From a checkpoint of a small image VAE.
Model: 48-pixel images, encoder norm batchnorm, encoder widths [64, 112, 192], decoder norm batchnorm, decoder activation leaky_relu, decoder widths [64, 128, 256].
Data: trained on simulated grey scan slices of phantoms with and without marks, 245000 training examples, 15.3 epochs.
Rows from block 10 of the encoder of a small image VAE, named by matrix and row number. Each number is 128 + 32 x the weight over its row's rms, rounded and kept within 0 to 255. All counts start at 0. Numbers have three digits each. After the name is the row's rms in percent of the matrix's.
After each channel's rows are labels from the 100 images, of 14848, where the channel reaches its highest value: "patch colour" is the nearest of a few named colours to the mean colour under the peak. Only what is clearly more common there than usual is listed. The data: simulated grey scan slices of phantoms with and without marks. In brackets: how many of the 100, against the usual share in percent.
# conv: 3x3 conv (encoder.blocks.10.conv.weight, 192x112x3x3, each kernel summed), inputs 0-55

conv.63 091:069154094137139089093086121114106133061125116119151088084104156128147115109072118074077162112108134105161100121140135137124173108164138159156104156131113065110208146106
patch colour: black (97 vs 57.8)

conv.114 121:179067158105136076156131118133113121119119123076089086149124150069073115107144094156114093120137143072128094096136133143089119099088120106136141117168176130177114107138
patch colour: grey (100 vs 41.3)

conv.55 100:097103134134087109110143125117130119114098115099122114135099147151080125117073107070073166117152106143191073098164128120134149132091136151090161151179168052135142134090
patch colour: grey (90 vs 41.3)

conv.26 069:102077110162096086151178116074121112116132139152139169122083149126141141145120136070112150120081069076141088093158093090118083107059134120146156074192171121124102112111
patch colour: white (95 vs 0.9)

conv.21 105:127143149136171115149150138096120101123133114112135119100138099146098252144130173150145087118174082154098133153163120156215110144051178111073131144129124153118122139123
patch colour: grey (93 vs 41.3)

conv.3 107:125191082125093136053137163118159219121108151110062115153172102107129156137158126186108116149122131062106115120149120127159119092134128064123216140171176108149097159141
patch colour: grey (92 vs 41.3)

conv.181 115:070098147135128132118110174135104141090114198107121128127089098141104148076089159104094160120119139101165086101158120124184139100092114118170171093173108093118121105126
patch colour: black (100 vs 57.8)

conv.124 104:090088096096123121144134116131105169110155137158118137154149109119122168116131124146082176163118155150112158130110122139120084118118081173174181132157089123045147115140
patch colour: grey (80 vs 41.3)

conv.48 072:208120101148144145117109108074142072139122147078084084148142114131150153106136134117164143128157147087088111090115069115120086134039143106146093104085100120121092121065
patch colour: white (66 vs 0.9)

conv.38 132:158118058128192185127118077117141164108085101141093173128151137147113110182142126175134089132108073124152185149117135116101124106080092098076150094105144131101127111159
patch colour: grey (94 vs 41.3)

conv.69 107:058125146107150144100150160135088143119116179116114113116106155090116137078090112116153126168124176132114116145139134100142100096102168133180090097137043072113157130152
patch colour: grey (74 vs 41.3)

conv.118 073:135122143161098172142177121091140162050135195103058132124108147209153106141148159074137169117129071128099106164110092114160091095136100150192101101166102118118111137094
patch colour: grey (73 vs 41.3); white (27 vs 0.9)

conv.76 110:115177105115096099130188084117121083119145144133112158156075128181118140083122135163076157105142217102113098132142085055112083088136120141167100112150140071175142124154
patch colour: grey (92 vs 41.3)

conv.82 103:104123093124140140085094127080105156109073125111116128117100137133113088133107117084102107089110065124155130116152083090227200104129151090086103140110095130093122166113
patch colour: grey (68 vs 41.3)

conv.157 114:098062152132112071083113146139100128125104138053147084143082117144071128116073127127092137166096142117139114077172112105165153110105061119157135077184100133127074109191
patch colour: grey (82 vs 41.3)

conv.32 117:075184151123084180139117098108078102147123145090126133121066148099130168099111147065142122127155135140124119056121157104146223145120125071108076135117063036097142107126
patch colour: black (95 vs 57.8)

conv.155 086:108143073157106143136124143116063112123124226145132176106085165121128156104112162136133144112141148155133129107136166113145128133115073147140107109152070083109132133092
patch colour: grey (89 vs 41.3)

conv.103 071:148130164157115147160129153118157153127118162086097104113113187072191107164099136114100096157115113050097140160124105100153095149096143095125095090203111156106104071152
patch colour: white (40 vs 0.9)

conv.25 104:160152169174111137146098134134131172087119114144136086190166157105128111110132102206151128121203167213078079118100159137163131120122103062060070153122143106106153097159
patch colour: grey (87 vs 41.3)

conv.96 078:143234133128095150152146075153153091136115130121096144126081138150088161181142102158133118132116198128073126112168151163145106114121111125142091128115138138110083102129
patch colour: grey (93 vs 41.3)

conv.99 109:140096118118102158125092118090126134134131125078135141129146132140146136177123133145109161112114097119073112136105126101120081123137052119205103114102091131163149095099
patch colour: grey (97 vs 41.3)

conv.57 094:143100139139092121183172118105105087144150158104097108114147148088104198098131127089110156140112204094117098078117121092125086061099107152210062143120090116092132083087
patch colour: grey (100 vs 41.3)

conv.51 141:124097069107110095098112116128140109168129079158085106146121140086186013117181064133157116118082095074141117114102131136124178087199114120041115166160125130130089109105
patch colour: grey (84 vs 41.3)

conv.91 083:086162130162122102111135087188131113090131185189119137139130111170110189137141189110111162145095127195174123116178206108129120166063108149148146139132091170173174106151
patch colour: grey (93 vs 41.3)

conv.80 059:145111097121147108176143139128123100080096175078085155088077183125124150169081081050123143135069136054133137147146098106168120089136122185165101137157095153107103123071
patch colour: white (99 vs 0.9)

conv.123 064:093086136131117097128162128115102096139123160061082121127104174102130105111118112119116141158132084130114045096180076101114144082070153133130065115165157155141046112155
patch colour: white (62 vs 0.9)

conv.93 091:133087204130109097090103137061141121076069186085150106118142120103065126135146186146115184110177102160071112151179158163158128094098109120117083114154184105062121108074
patch colour: grey (91 vs 41.3)

conv.184 090:106119120094103072115133146168119095092102086195134144121124147108147124197145072082139111177118091097149152080136184166154091189087105144145167124149096149092166113094
patch colour: grey (84 vs 41.3)

conv.164 080:148142166066117099178134133110092055118136165120099150172083118089102120044114130085099147123105094080125066074139119124162166154135114139096080168151138126119152126097
patch colour: grey (97 vs 41.3)

conv.101 085:113170079138103088089118148152096097114145176119125122124078156090127179131183193136107121119084116112111081092137125135166128118110076120157109133162071083109098127137
patch colour: black (100 vs 57.8)

conv.60 095:167081087077152135081142154104098071131128179073101111128128163132135130104116125093155112086154124143100091136117206126080160082131097143122127182134117129175124147070
patch colour: grey (96 vs 41.3)

conv.108 088:141128102126140126161095139174134119095150199114104123150127121111094216120095186116113212143115146143121074150167159104203121112113111172198162137129134090123197106114
patch colour: white (50 vs 0.9)

conv.98 118:132153080115125079124130157094116097102119128192134139134143136128129168175139138178104158121103118103141134135211115111242059098146100161172107192125133125144117134090
patch colour: white (79 vs 0.9)

conv.53 072:192109068177137174144122179087179163097088178092125150121082161102115084125108135080163094149146088089151099113140118088153092088084098065131085166138097181101110118114
patch colour: white (100 vs 0.9)

conv.176 091:114091146161132134155132140076074044090108111083103129120138152117140146133163132132112130077123126073080147108096128154093052098112128101112131207190103103122100108062
patch colour: grey (100 vs 41.3)

conv.117 080:119115084089114083095116199174107135056097096154108119164093124131106180164121165145080111145091111098101170120161146141144120162130105132183191118111123170138114097124
patch colour: grey (87 vs 41.3)

conv.158 119:119087105104083142162108173090113100164122127112116155168093135102139118083129092086098156164110104096189072079125074077150165080145131128108128181148168123083163129108
patch colour: white (45 vs 0.9)

conv.6 071:151156142151125113210182115103148124097106185107092179113099139104144142183136084134143180191066111106138113185182130159111113131113133124155132138145178211148095060142
patch colour: white (50 vs 0.9)

conv.125 078:156123122132159173135162150088150173127087190064094186116052117108131125088090120132146128174099094067120105137161094092091116090138124137146118150122075199115096172091
patch colour: white (41 vs 0.9)

conv.77 131:101065140151107124100105104124127082114107102156110075121122108116140095108113086182181126156130076138172083108144158143123191126127084080089082146108141146170086077070
patch colour: black (96 vs 57.8)

conv.122 085:129164188168130153141158110073119084145122136150131143139094146151091160146125188133131071085133145072131091112127122139128107134099119149155097115093065157166159129136
patch colour: grey (99 vs 41.3)

conv.132 065:138126140138144166194151180110113108126131170129107156139107153097128117095055138078124194184136064058151124160143126091116102106096137144136121127151141110118062068107
patch colour: white (91 vs 0.9)

conv.172 087:134110150101127081122107118137117125066110178138143083125074130141125151140097147098092157141140073138153110091187240133187130126101110131144121179165102152169106160113
patch colour: white (29 vs 0.9)

conv.1 123:077090166130113139110071166197133145131111214144118170110113170124106205114114111132117136100073183137140055138135150127104103143125088137229107128179107104081138131094
patch colour: black (99 vs 57.8)

conv.161 123:124129104116143163133170065164130115043087107169072136126127139123126044095127121144155158112071138142157146128047174153143150152168123146120118148132108112108089124164
patch colour: grey (100 vs 41.3)

conv.136 076:201128101159095188181144117085149129129149150109160112097083131114195058165145115129156176111178111121101140133067102121193141103093115062122113165146126130149138163039
patch colour: grey (94 vs 41.3)

conv.179 125:085143144133066150075105150124062155096142198085158100161056124153140125113115123072132148106075137104115070110182143097134152088090112119200140081122124129091126087089
patch colour: black (100 vs 57.8)

conv.142 093:118110190154111132157157113085143156123113125055075128171096150129126155143098159120108152110116100044111113098084073062100051083129116157153132119163122147145098140085
patch colour: grey (73 vs 41.3); white (27 vs 0.9)

conv.2 084:139099058128142101119166104082103164120104108101118130102132115186111097141103084133162095137096100088119111119155185165138155115069132131089147126170089194185074135118
patch colour: white (99 vs 0.9)

conv.187 071:206107111128141151147121151129125144096104168142129109076116146120175131205096071087179137126165133131143099165150108125171126165115090123134137147147152107128180142128
patch colour: grey (89 vs 41.3)

conv.62 078:100177138156067164090106175122125111139145165210082106158082145130171188093141173125100178143063159139140110095149094082137118153098142135254149149129073131151168091085
patch colour: black (100 vs 57.8)

conv.109 065:179083221190147134133155172082121098093108124059102129120084162160120127174132113152172145114218081137112137144191089169119149120126123106103098075185139117139124120135
patch colour: grey (100 vs 41.3)

conv.170 139:096158056129099094079158131081101160139159099108116134125132117180143178153108117119159115101119127144090165138145145150143103156138112145150078111111136220071119078137
patch colour: grey (100 vs 41.3)

conv.14 084:088137071114104130070152090146099119197097102093111116087100084131124118136090102075116138118076102156159113106140108168179154158123108106109144161163116156167117088060
patch colour: black (100 vs 57.8)

conv.183 071:063170117104127067125182016134137156159114102088121142181078105153119160105146070140180163142102118105131135116131126130153144106129072162184146159054139094093154148189
patch colour: grey (92 vs 41.3)

conv.37 093:136158186142119146142130099141130068145077135128130120141098084106103194149184192159153136080139103128087161133106114159124075201025163077142126162092114139108122110167
patch colour: grey (74 vs 41.3)

conv.191 134:134103149075121113125120104077118105168167091118084120128113118123085122158154079051143089166150158160090078133120099133147124127058088105115123122162146187155072070108
patch colour: grey (99 vs 41.3)

conv.42 109:130108127106093130118133170054126146080100154136108092196164179103128108154105122102104143119118107155050103127116214169089110136096057040125139060094172059195121113164
patch colour: grey (99 vs 41.3)

conv.9 089:114148065124082085135139077111135114135127098141157142123088156127104073133085101063098134192146096094176120093143108131118108133165099163106128060105110112137154132123
patch colour: grey (76 vs 41.3)

conv.71 057:192085092142117110151147141105136109143124214078114147165109152096088168150123106114138172163153104091151061121181072106093058119092130116127098095147157156193124116127
patch colour: white (89 vs 0.9)

conv.40 083:151148101082135104140115114095188108149143092138142131125146147159158095092141139084157133152106043156129112135140124064126157110131152135121123135142130152141133189108
patch colour: grey (93 vs 41.3)

conv.127 093:064142124093086070157137124124108089146116126087117186139077149086130109119155106132135149169132174093154107109129093093180127093107100177145123163149082150091121074128
patch colour: grey (87 vs 41.3)